Rows from block 9 of the encoder of a small segmentation model, named by matrix and row number. Rows with one number within an expert belong to one neuron, the router's apart. Each number is 200 + 30 x the weight over its row's rms, rounded and kept within 0 to 999. All counts start at 0. After the name is the row's rms in percent of the matrix's.
After each expert's rows are labels from the 100 images, of 14848, where the router gives the expert most weight on average: "responds to" is what is common among them. Only what is clearly more common there than usual is listed. The data: close-ups of made-up surfaces with and without defects.
# router: router (encoder.blocks.9.mlp.router.weight, 8x128), inputs 0-63
# up: expert up (encoder.blocks.9.mlp.up, 8x64x128), inputs 0-63
# down: expert down (encoder.blocks.9.mlp.down, 8x128x64, transposed), outputs 0-63

# expert 1
router.1,092,191,221,204,228,206,181,187,194,166,213,169,157,202,189,236,207,210,219,219,137,182,278,194,259,210,225,201,213,208,229,178,220,215,216,221,209,114,180,199,156,167,222,197,195,202,199,165,231,208,184,232,195,236,206,174,230,229,180,170,179,144,224,161,207
up.0,103,213,214,161,189,139,178,190,212,230,207,237,178,176,156,210,203,174,170,202,140,205,209,146,190,200,258,153,212,165,207,191,191,159,197,196,178,205,261,190,207,181,170,204,190,234,200,239,193,195,196,150,217,161,287,202,198,207,188,217,190,181,171,206,189
down.0,130,172,189,209,219,198,193,152,179,165,194,242,207,242,185,219,215,177,283,237,211,216,202,273,172,214,189,194,199,231,198,180,196,201,192,174,212,197,173,193,223,224,168,194,220,185,207,217,209,217,227,201,225,173,160,219,220,214,206,209,193,204,154,160,203
up.1,108,183,145,210,164,194,211,180,220,203,228,223,144,204,207,190,201,223,203,175,217,207,259,212,175,170,220,247,129,218,167,196,193,211,213,210,181,193,134,213,209,202,170,205,225,212,223,233,210,230,182,234,166,241,190,185,199,246,251,224,195,199,230,223,245
down.1,092,227,223,188,192,201,188,172,236,244,214,206,208,203,176,214,210,204,181,236,202,148,243,144,230,188,177,166,175,202,216,217,152,187,187,224,168,210,220,183,180,206,196,190,209,228,210,193,212,201,232,195,238,235,189,235,157,210,170,202,193,206,147,223,201
up.2,096,199,177,205,169,171,199,188,218,201,198,245,188,214,197,196,196,205,217,177,208,232,244,185,172,175,221,225,121,209,176,179,176,222,217,232,189,169,165,175,193,229,166,165,237,224,241,224,193,251,223,242,164,206,198,202,190,248,246,256,203,194,213,215,262
down.2,093,202,211,189,216,185,186,119,236,214,187,227,203,201,186,237,221,196,213,262,213,146,208,179,218,204,199,159,190,194,202,164,186,196,182,191,178,217,174,181,172,209,181,191,224,208,216,231,221,195,212,193,228,212,168,225,172,220,170,209,176,200,153,201,195
up.3,110,218,163,168,207,244,207,161,269,203,229,180,212,201,212,191,180,205,213,213,182,196,179,230,170,201,219,242,156,207,176,193,222,228,193,179,179,180,149,190,168,252,161,185,186,196,240,185,200,249,213,254,182,227,221,208,198,229,240,235,194,226,240,190,265
down.3,106,172,210,160,206,229,206,138,232,220,169,212,188,158,192,225,230,211,229,211,210,153,188,252,211,185,205,150,264,180,173,183,215,192,192,238,170,221,195,193,157,200,278,241,185,216,206,240,195,200,199,152,197,191,173,216,172,201,164,208,192,183,149,193,163
up.4,069,132,167,211,250,217,209,160,216,249,190,175,192,174,195,140,187,214,225,181,208,151,196,209,188,209,197,208,262,204,188,205,234,227,134,136,168,209,193,218,158,231,219,200,125,168,203,204,263,187,183,214,247,232,223,237,167,191,201,207,174,194,183,170,226
down.4,063,176,195,148,221,211,228,189,142,204,177,203,177,195,221,199,188,202,249,201,207,207,230,237,177,183,198,183,215,226,164,252,209,216,218,200,289,195,224,233,210,202,238,191,221,195,182,161,140,157,214,183,166,153,177,192,204,195,208,175,229,213,176,173,207
up.5,104,144,175,214,193,245,149,220,215,176,241,219,196,202,223,227,216,218,204,224,200,238,176,243,249,210,170,229,202,227,180,228,182,243,239,252,241,169,167,193,201,220,168,206,202,208,241,228,158,241,219,233,207,232,122,235,229,196,158,159,259,216,212,193,218
down.5,106,258,192,192,178,124,206,176,231,201,229,195,210,224,194,246,214,148,147,272,199,160,201,103,188,187,215,186,189,193,212,219,213,224,206,165,213,203,196,195,197,186,218,183,290,205,197,197,204,185,207,220,203,217,171,185,198,198,193,214,202,206,235,176,213
responds to: tiles

# expert 6
router.6,124,194,248,175,240,211,198,198,187,187,158,221,321,198,191,223,217,212,218,198,255,222,198,232,137,251,233,204,158,189,181,194,212,185,193,187,222,234,225,209,213,173,197,197,158,217,273,228,183,203,223,187,186,198,204,208,207,186,226,209,234,227,166,213,190
up.12,114,159,196,196,213,264,213,180,212,229,173,165,171,175,162,134,216,206,195,182,261,171,242,205,176,185,163,269,207,189,214,192,287,228,211,198,181,171,192,239,185,212,175,255,154,191,237,155,154,264,192,182,215,250,195,165,196,216,194,150,177,216,220,186,211
down.12,099,214,243,243,156,187,144,260,229,198,133,192,185,162,205,207,183,211,203,197,232,246,246,250,201,140,144,197,149,224,225,155,221,188,193,215,208,214,225,164,177,231,237,151,246,142,214,213,226,208,206,225,214,224,178,195,223,200,191,237,205,235,230,167,219
up.13,075,257,141,161,235,206,160,219,197,189,287,212,222,242,214,239,214,215,228,201,143,201,177,185,228,232,240,229,227,204,151,189,213,201,198,193,206,200,179,191,199,206,159,208,239,179,182,281,203,211,235,216,181,212,160,250,216,239,207,214,200,191,171,251,199
down.13,093,222,203,191,156,167,196,172,208,226,254,199,186,256,193,224,199,203,156,213,183,134,194,128,232,203,208,205,225,158,208,303,193,209,225,215,209,184,178,227,176,182,251,197,251,214,197,200,168,201,207,207,166,215,187,176,196,220,212,233,218,210,183,225,222
up.14,116,250,255,215,235,169,228,218,167,244,206,239,199,195,166,188,192,183,200,224,191,180,184,196,201,179,241,155,212,180,194,191,154,151,196,200,207,208,249,213,228,185,233,178,168,214,178,202,207,96,189,179,285,126,208,194,219,168,193,186,215,187,189,204,154
down.14,106,207,192,194,176,202,195,214,189,129,308,207,196,312,198,219,236,182,262,225,204,237,137,229,214,217,205,210,167,226,213,143,192,206,199,125,192,214,176,203,212,210,166,183,72,206,195,190,189,198,205,205,192,166,181,232,205,205,229,205,173,212,157,198,175
up.15,088,216,221,167,196,209,165,170,205,183,220,230,235,172,220,247,221,234,230,198,154,236,170,223,234,251,210,212,194,241,176,144,160,154,168,207,187,234,211,185,194,204,206,181,227,193,159,257,192,177,216,238,214,239,137,220,235,189,259,229,221,218,169,223,215
down.15,111,240,194,181,178,177,205,147,183,218,252,177,187,286,211,210,197,231,201,201,198,164,195,138,212,224,189,204,220,158,210,258,212,223,229,185,214,204,182,262,157,215,240,220,255,193,196,198,169,212,199,207,161,212,172,181,192,210,207,229,195,224,176,227,211
up.16,101,221,227,173,213,201,145,196,198,179,252,238,222,185,216,267,217,241,209,191,125,222,158,215,231,226,205,211,217,251,153,162,170,190,183,207,175,225,194,167,215,211,178,183,235,190,182,243,176,206,246,207,204,236,140,224,242,193,211,252,230,234,162,222,197
down.16,111,236,179,182,184,169,196,159,193,234,256,172,177,273,208,202,201,213,183,209,182,153,181,139,219,221,191,206,217,159,218,263,204,224,235,180,222,184,185,266,164,218,261,209,242,199,203,200,177,213,211,206,170,236,170,176,194,225,214,223,200,203,180,250,205
up.17,097,208,208,143,166,213,213,180,246,167,203,223,184,214,184,170,210,194,197,210,170,188,193,197,219,274,216,209,158,189,146,160,213,207,196,193,211,214,223,178,195,221,146,160,172,167,248,259,164,239,211,194,207,195,207,200,173,238,124,186,262,199,229,234,237
down.17,100,206,213,207,183,124,211,200,164,245,219,158,176,187,236,217,162,166,141,244,179,169,199,132,160,179,175,131,198,175,204,235,266,165,198,223,198,220,246,208,176,134,193,226,203,237,182,202,197,195,189,205,171,178,240,231,251,199,200,226,202,191,215,161,213
responds to: circuit traces; hole

# expert 4
router.4,092,206,197,199,235,240,195,211,238,231,220,192,171,200,214,162,206,192,220,156,286,191,135,210,234,240,222,171,253,218,190,196,194,194,212,196,190,244,180,212,231,183,181,205,176,175,191,213,218,231,187,192,170,211,208,202,223,158,233,227,282,207,232,168,208
up.12,086,177,208,183,207,157,162,242,170,231,194,187,147,185,206,161,154,213,203,205,221,174,240,181,166,230,181,219,231,221,210,200,214,140,182,236,199,260,140,207,196,206,192,198,166,268,200,148,205,159,210,201,189,183,215,203,190,136,206,171,216,225,252,190,218
down.12,069,201,218,205,184,209,185,169,169,193,182,212,201,212,159,209,216,253,175,107,182,235,207,246,206,222,152,195,225,228,206,193,184,224,224,177,219,204,195,225,263,277,226,218,198,147,204,187,207,228,189,192,218,182,188,186,136,197,194,199,156,177,163,182,195
up.13,116,217,171,192,238,187,211,203,182,180,239,228,213,215,180,212,194,232,160,185,208,250,177,232,213,257,185,261,235,283,210,217,181,181,212,227,231,136,217,204,248,185,234,201,226,191,211,207,150,230,219,187,198,160,92,247,215,176,194,238,221,196,203,189,180
down.13,130,232,200,191,241,187,231,190,210,245,277,163,204,212,191,177,193,171,163,317,205,155,201,158,209,163,209,204,188,163,210,181,175,212,261,168,229,197,172,217,166,169,181,186,328,228,217,198,172,218,192,211,188,214,234,176,194,189,188,199,199,193,195,251,216
up.14,067,255,207,210,229,164,234,186,183,138,194,157,241,223,159,214,204,192,215,135,166,205,158,190,220,218,216,192,272,209,225,190,195,172,216,255,238,199,182,183,220,154,191,183,230,199,197,237,185,139,209,206,180,229,187,249,197,228,157,244,255,219,154,190,227
down.14,052,223,211,212,206,239,169,248,202,226,134,227,228,244,195,189,209,178,108,269,205,179,229,189,209,169,215,199,206,162,194,185,210,224,208,214,122,188,220,194,228,140,165,194,211,173,186,220,193,194,212,242,250,178,234,196,158,209,184,183,222,183,171,225,213
up.15,101,221,218,235,194,157,230,200,176,190,167,208,181,231,171,198,179,200,211,147,200,185,149,164,206,183,209,193,232,194,201,161,216,169,195,253,205,248,234,220,188,148,176,196,152,218,197,186,201,160,201,212,176,186,229,254,211,173,229,139,222,218,149,194,240
down.15,114,163,189,234,228,212,181,149,176,148,206,192,232,209,174,231,222,195,191,88,176,241,202,242,178,234,192,202,218,192,188,171,226,221,223,158,183,208,210,210,227,235,158,185,147,188,182,192,212,177,199,210,232,194,205,198,193,211,176,199,184,204,128,161,180
up.16,067,279,220,171,223,170,248,212,205,152,202,128,193,201,201,204,183,200,206,186,219,206,177,221,213,219,239,232,235,218,249,234,188,208,226,206,223,171,205,217,211,208,234,197,259,188,187,251,167,179,204,176,188,231,177,243,233,241,121,245,256,200,232,185,220
down.16,063,228,187,202,232,209,201,233,202,254,162,209,210,214,207,149,211,208,120,300,230,153,199,171,227,182,173,180,200,186,228,233,179,216,204,214,191,195,196,204,173,156,178,220,282,196,175,219,201,233,165,215,180,205,201,162,207,180,189,192,187,205,157,222,200
up.17,111,211,247,258,184,194,226,204,193,231,158,191,240,209,195,207,211,216,230,196,157,191,138,193,190,148,213,155,218,195,182,161,205,162,194,213,202,210,268,184,221,133,182,241,147,227,167,204,207,189,222,223,242,199,194,256,189,198,191,145,215,215,112,191,205
down.17,079,175,184,202,228,236,194,197,139,177,206,175,251,221,185,194,226,191,194,121,174,225,159,241,213,227,243,212,253,236,202,166,202,231,182,197,145,199,241,204,218,205,177,202,149,198,179,181,201,218,197,187,254,143,216,224,201,224,181,173,198,165,185,133,194
responds to: stone; wire mesh

# expert 0
router.0,111,212,227,208,142,179,223,200,202,186,242,212,60,185,217,185,179,216,160,191,126,185,162,196,198,204,191,174,189,207,177,226,146,192,183,205,221,135,165,204,206,212,212,214,205,194,150,173,208,161,201,202,188,153,203,212,184,162,187,222,196,205,206,169,218
up.12,130,219,153,148,194,200,212,170,218,200,224,166,242,195,220,199,189,194,203,195,235,191,218,198,188,179,222,189,215,147,263,244,168,223,203,160,221,153,217,176,248,189,170,203,210,204,186,161,163,192,179,174,210,168,224,205,235,204,215,242,157,205,193,171,148
down.12,125,169,191,240,172,195,166,153,193,170,208,210,194,82,219,207,199,237,208,330,202,205,201,215,177,137,218,202,219,204,192,166,239,177,189,247,188,203,212,236,178,180,183,183,327,162,203,205,227,196,226,203,189,195,236,214,198,192,198,192,199,207,180,157,197
up.13,110,229,144,176,238,166,190,184,174,192,210,173,173,173,179,186,195,183,158,136,170,222,185,183,219,231,251,204,210,177,175,226,220,200,194,205,192,169,198,217,204,186,244,238,234,179,197,226,140,221,182,193,164,177,243,115,198,191,228,197,199,205,202,183,166
down.13,108,178,203,233,203,201,170,178,232,177,221,220,207,105,186,204,208,151,210,315,208,198,163,197,193,125,210,215,239,198,179,191,257,204,236,245,176,208,169,238,181,198,158,209,272,217,199,212,207,207,219,177,145,171,249,224,196,170,203,197,191,221,186,158,194
up.14,087,245,222,277,208,271,240,209,203,260,214,165,157,171,215,188,229,251,215,204,201,162,214,191,208,196,186,184,169,170,193,153,216,159,124,229,180,219,225,158,200,197,190,235,158,237,235,196,174,168,212,182,247,172,181,244,191,254,192,145,237,204,222,180,191
down.14,094,241,202,183,205,211,237,209,194,212,203,202,164,291,230,204,185,176,193,157,189,217,232,143,175,253,194,192,193,202,207,229,178,205,197,214,226,209,195,210,219,140,159,237,88,191,203,181,219,189,200,213,222,221,205,213,196,177,229,199,222,192,242,223,199
up.15,102,189,159,207,214,203,213,198,167,190,199,200,239,194,200,180,207,191,217,203,166,185,164,182,186,201,213,189,214,187,207,170,202,220,219,191,221,219,224,189,220,256,169,239,197,295,207,229,222,180,214,141,229,145,203,220,198,216,246,175,150,160,202,223,136
down.15,090,202,206,235,188,211,180,211,183,219,193,216,179,148,206,209,183,202,199,250,214,208,256,228,211,150,231,194,199,214,188,206,210,153,183,238,160,197,191,198,171,178,152,209,124,156,200,217,222,197,196,187,218,199,229,201,183,173,178,185,217,217,218,107,208
up.16,126,233,160,169,206,180,222,229,241,176,193,144,258,235,172,181,177,196,194,174,251,173,204,168,193,139,200,185,194,157,223,246,189,227,202,191,228,152,209,173,201,202,198,175,208,208,172,185,137,203,184,146,166,186,232,201,230,187,196,227,199,226,181,183,145
down.16,133,169,194,226,162,187,167,137,215,173,219,211,205,106,227,203,226,224,231,340,205,200,210,206,197,152,211,187,209,206,205,165,233,187,201,255,180,204,203,212,177,188,176,200,337,162,207,221,225,198,235,209,191,214,223,213,206,200,192,192,196,206,189,177,206
up.17,095,202,155,150,202,151,164,214,217,182,202,187,226,220,211,207,197,177,154,138,191,239,236,194,213,223,226,221,212,218,184,231,208,176,212,202,189,189,130,235,183,154,206,204,264,185,165,210,154,207,185,205,93,199,241,156,183,143,211,278,181,199,197,179,202
down.17,102,168,212,202,201,189,186,162,238,162,207,234,207,97,173,216,216,199,227,258,219,180,170,233,227,129,199,229,242,197,193,153,231,198,218,218,149,185,185,219,207,217,208,180,306,199,191,226,198,219,208,175,152,203,213,199,221,199,162,200,168,202,178,192,194
responds to: wire mesh; bright spot

# expert 2
router.2,101,215,127,234,209,169,241,185,203,187,242,195,207,185,208,223,179,202,219,188,224,229,122,196,152,204,198,258,228,189,204,242,237,144,186,238,160,254,212,191,204,191,181,192,224,241,142,221,174,153,148,202,253,236,207,197,193,176,206,216,182,197,186,199,208
up.12,105,202,129,163,181,184,159,231,179,199,198,199,182,158,219,202,209,220,202,174,218,222,202,193,198,283,248,157,193,238,167,181,194,196,197,197,191,195,176,153,200,224,174,228,220,132,157,175,168,183,251,246,136,221,206,196,204,256,170,219,230,206,198,199,210
down.12,089,221,175,181,245,201,276,180,216,153,210,218,210,202,185,198,182,233,284,181,229,219,206,255,195,204,168,272,208,149,212,181,248,222,188,156,226,167,193,177,138,192,247,171,160,246,169,204,187,236,242,189,173,199,222,205,174,216,213,264,142,203,167,145,229
up.13,076,168,232,189,233,212,185,270,180,219,180,187,246,222,241,237,209,208,139,123,179,204,198,128,220,277,230,200,195,213,172,172,199,163,174,178,233,188,188,185,240,183,217,232,230,188,225,181,203,190,246,225,200,150,234,237,184,250,206,207,124,217,237,199,167
down.13,066,218,219,197,222,188,223,147,185,183,201,225,197,194,199,243,207,224,237,165,212,178,243,193,180,189,227,173,208,219,213,172,200,145,168,152,262,197,200,216,208,196,205,168,99,238,220,191,206,221,256,184,182,184,208,222,232,240,191,233,196,198,162,216,226
up.14,081,159,187,240,180,155,191,208,208,249,172,255,215,134,166,205,187,214,185,158,190,203,207,193,182,194,193,167,176,204,233,179,205,187,170,216,235,214,208,222,170,212,214,204,188,157,189,160,180,183,191,258,153,160,213,142,217,251,202,194,186,224,230,220,297
down.14,073,210,222,161,235,225,229,147,194,119,252,201,202,196,173,202,226,234,231,190,181,178,216,214,199,276,213,197,202,196,203,204,201,191,200,40,230,223,180,220,211,227,206,206,188,218,206,205,238,232,230,180,220,203,238,229,192,197,225,240,213,199,140,156,182
up.15,093,253,236,136,249,202,188,269,212,211,179,222,260,194,252,282,207,216,203,207,194,174,224,199,185,214,253,165,275,230,200,199,193,141,216,204,218,219,227,194,216,206,196,219,235,201,201,237,225,155,228,158,242,138,149,210,224,178,193,154,168,214,175,258,147
down.15,105,239,207,198,185,142,215,203,176,210,220,121,201,241,213,213,178,134,197,270,200,189,181,104,191,190,185,204,175,189,204,204,209,236,200,146,206,188,224,210,178,161,184,203,318,222,178,189,209,200,223,210,186,198,212,167,192,216,190,223,185,202,188,285,216
up.16,089,163,189,201,176,193,188,222,187,193,172,235,158,128,239,260,140,204,187,206,163,216,185,236,193,265,164,158,192,224,213,194,190,155,243,233,198,235,166,185,201,206,230,196,179,200,204,182,258,195,210,264,198,223,212,168,165,220,188,201,196,231,177,241,262
down.16,084,186,192,242,210,239,248,227,241,207,210,216,207,182,175,144,183,200,264,132,203,179,214,236,212,235,183,209,205,171,232,242,213,205,189,259,217,185,151,215,190,266,282,196,206,176,164,194,201,185,185,204,185,227,235,182,118,228,243,215,192,187,209,265,220
up.17,091,210,131,169,188,185,180,194,156,218,183,228,172,204,255,213,229,203,208,145,200,193,210,187,205,228,281,155,217,215,184,162,177,204,200,138,206,181,198,206,214,205,181,248,258,140,173,189,190,192,259,244,159,220,228,161,195,285,230,197,187,192,215,179,184
down.17,099,175,203,193,214,176,192,158,196,170,202,237,191,174,185,203,212,234,236,174,206,182,205,239,213,219,201,225,204,192,193,156,221,211,206,126,231,198,187,195,199,188,181,172,67,200,209,183,193,207,252,166,169,164,208,213,194,228,186,269,185,196,177,105,219
responds to: wire mesh; hole

# expert 5
router.5,093,206,182,224,189,159,196,191,171,216,202,184,215,198,199,188,225,183,202,196,210,204,292,158,233,196,152,223,173,196,180,205,135,198,158,227,210,235,204,200,200,198,211,239,232,157,216,222,187,207,191,231,183,206,211,188,212,254,232,119,115,178,173,209,170
up.0,068,170,198,215,224,213,206,150,252,236,192,168,181,214,230,240,180,213,174,198,214,154,244,202,217,195,185,195,243,191,239,255,250,192,301,172,173,199,167,206,222,207,219,211,264,245,203,181,255,208,221,196,230,165,129,194,194,182,198,242,155,195,219,176,178
down.0,088,242,208,195,205,163,223,251,232,258,174,208,222,196,203,147,182,161,171,172,189,225,150,196,210,169,231,196,165,169,194,299,230,225,212,87,199,195,197,165,166,174,195,191,338,191,204,196,222,201,183,179,161,226,172,195,204,215,186,181,182,212,184,253,229
up.1,095,174,252,233,154,174,211,246,199,214,200,184,166,207,182,218,208,196,262,218,224,207,179,241,173,174,157,168,179,174,207,219,133,204,180,157,170,217,180,162,210,241,199,186,136,225,203,155,210,241,201,228,173,222,212,212,235,220,164,199,202,237,153,164,205
down.1,071,226,236,146,219,241,202,154,246,208,254,209,181,169,198,227,200,177,191,208,212,160,244,186,174,241,203,192,213,236,162,189,194,176,232,159,212,170,243,231,196,206,183,182,162,169,221,202,191,206,219,189,264,212,200,213,216,193,231,191,218,161,190,196,200
up.2,090,227,195,220,219,200,219,177,184,186,183,224,222,206,192,219,187,216,206,184,198,177,205,207,232,196,208,193,233,216,181,237,267,150,211,215,173,260,161,209,164,200,268,185,243,231,187,253,205,155,205,172,210,167,143,221,199,182,186,201,151,215,214,187,190
down.2,100,241,196,179,190,163,226,226,235,288,176,212,193,217,179,159,189,183,174,173,214,204,186,185,198,177,210,198,162,159,204,295,228,241,217,104,214,209,197,157,166,199,174,225,313,206,206,179,218,195,178,206,184,217,207,193,194,186,192,192,185,199,164,227,208
up.3,119,240,184,236,191,204,225,253,187,204,205,184,177,201,175,147,174,199,171,184,227,224,221,181,234,204,224,207,186,185,184,188,131,202,120,228,200,238,214,131,163,199,225,199,184,161,208,206,219,151,195,199,214,206,227,198,185,219,230,222,216,185,213,182,217
down.3,127,160,193,218,170,194,216,127,218,210,266,224,210,172,171,188,192,225,205,309,224,160,212,219,223,179,180,219,214,216,199,128,207,182,209,205,208,182,191,226,193,208,156,208,110,209,205,195,186,219,174,192,196,191,214,203,195,192,209,198,202,208,173,179,210
up.4,104,195,213,234,265,211,214,200,210,203,179,148,209,194,166,209,187,248,177,198,198,203,193,209,231,196,187,237,244,195,188,216,248,192,224,194,182,232,167,264,156,221,257,153,210,219,167,232,223,221,197,163,184,192,103,196,188,181,215,193,148,217,201,158,174
down.4,140,232,214,195,184,163,222,198,240,271,189,218,219,211,164,184,199,176,165,238,216,199,210,198,216,211,203,199,177,168,195,295,214,240,213,54,220,217,201,168,169,176,162,200,353,209,207,197,214,210,195,191,169,186,197,204,202,185,180,193,188,205,161,254,208
up.5,091,191,179,206,219,165,238,194,153,196,203,202,222,206,219,162,189,210,181,158,220,216,259,153,235,243,289,318,173,208,203,195,202,200,196,204,192,168,161,191,164,176,213,192,219,205,180,203,251,186,213,169,204,181,210,178,163,179,243,213,158,181,198,156,200
down.5,077,177,192,266,199,181,217,204,223,183,220,233,270,228,145,192,225,220,201,266,207,169,155,182,231,188,216,221,183,185,200,182,199,202,222,140,179,201,163,200,183,219,209,202,180,208,231,206,183,226,169,200,180,130,208,225,173,200,206,125,192,235,215,260,195
responds to: bright spot

# expert 3
router.3,100,196,196,178,176,222,150,201,183,189,179,210,172,226,192,193,180,202,169,231,194,193,171,221,239,152,187,208,170,203,229,157,230,256,242,201,187,182,219,160,142,229,239,206,232,225,203,214,258,224,245,184,222,143,210,200,198,265,196,178,142,227,204,203,194
up.0,110,256,212,231,240,205,218,194,280,174,199,178,200,199,201,197,239,266,189,189,214,211,153,206,207,163,189,192,193,182,211,227,211,233,219,216,217,212,191,237,185,157,209,215,240,221,210,193,164,225,212,146,191,265,73,183,201,197,196,218,195,193,222,184,135
down.0,139,188,185,164,195,195,191,207,205,193,193,172,209,325,213,161,189,177,163,104,202,202,223,238,214,217,206,198,259,159,210,271,192,229,214,133,195,215,202,203,192,190,204,179,220,210,203,196,196,207,188,206,194,190,210,187,197,195,209,168,202,186,237,207,200
up.1,099,217,149,236,203,312,230,217,223,217,224,159,275,182,191,169,207,192,159,186,186,188,189,206,219,215,219,214,209,233,197,219,213,157,148,209,209,186,200,174,225,242,171,268,224,232,253,219,182,213,219,187,214,215,204,254,258,267,207,210,184,223,225,247,185
down.1,094,278,188,224,186,134,193,173,175,207,177,157,179,130,153,225,209,223,228,265,171,212,158,239,198,206,191,208,193,186,200,178,212,219,171,209,176,197,210,182,187,198,165,190,168,174,195,207,178,198,244,165,195,194,162,211,213,189,181,220,196,207,185,158,222
up.2,126,166,164,222,163,195,210,225,201,218,201,211,206,182,223,199,195,161,211,194,189,183,209,188,240,177,224,168,290,216,223,202,188,184,188,242,241,262,212,143,244,180,200,231,208,224,198,216,196,115,202,182,201,149,225,231,211,217,181,154,188,171,202,238,194
down.2,097,225,166,196,221,206,190,190,175,232,175,195,230,104,196,189,200,229,224,251,174,233,216,240,170,183,170,213,191,246,165,150,258,201,177,206,188,186,192,211,151,198,197,272,198,197,197,188,256,228,189,182,183,203,122,195,194,175,208,175,215,223,219,153,189
up.3,075,225,232,201,253,196,194,226,214,166,236,207,183,171,159,253,153,178,175,221,188,209,193,138,208,227,186,228,212,234,166,151,228,153,192,201,139,280,216,230,169,238,245,195,190,207,204,243,238,196,204,173,201,220,175,197,201,202,147,239,236,225,180,229,186
down.3,071,187,215,200,200,220,219,253,212,171,160,194,194,323,203,176,193,176,271,172,223,197,218,150,204,233,196,196,234,175,214,209,204,190,197,190,227,225,206,194,155,187,256,170,178,196,190,198,228,211,230,204,184,193,158,211,238,195,173,195,186,203,224,250,221
up.4,099,216,177,194,175,233,168,208,213,186,198,205,272,233,171,195,207,184,158,162,204,193,194,196,228,186,187,209,152,178,211,221,194,213,190,218,225,175,204,159,227,166,146,248,198,177,206,163,213,240,215,190,149,240,264,213,184,225,207,200,177,216,244,195,211
down.4,109,189,184,180,181,185,184,88,183,183,196,170,221,133,172,225,216,234,226,264,193,224,188,219,199,173,172,208,175,215,208,142,188,243,181,178,177,198,210,212,236,198,122,174,277,199,209,209,203,196,193,220,178,201,205,187,182,195,179,211,213,212,154,152,195
up.5,103,184,204,196,189,212,169,236,234,223,162,232,193,170,176,235,200,193,186,230,149,196,175,200,171,227,161,195,166,245,169,210,165,175,216,245,172,233,193,227,140,271,157,175,200,201,191,189,263,232,195,249,217,228,190,212,218,224,185,235,199,238,173,210,210
down.5,095,229,264,190,155,199,213,219,229,196,185,192,191,182,156,215,188,203,227,191,217,192,245,196,234,247,155,168,215,150,187,249,143,219,203,153,178,210,186,195,157,220,224,146,247,208,192,213,206,177,271,194,203,216,227,214,255,210,162,207,222,238,209,264,207
responds to: tiles; wire mesh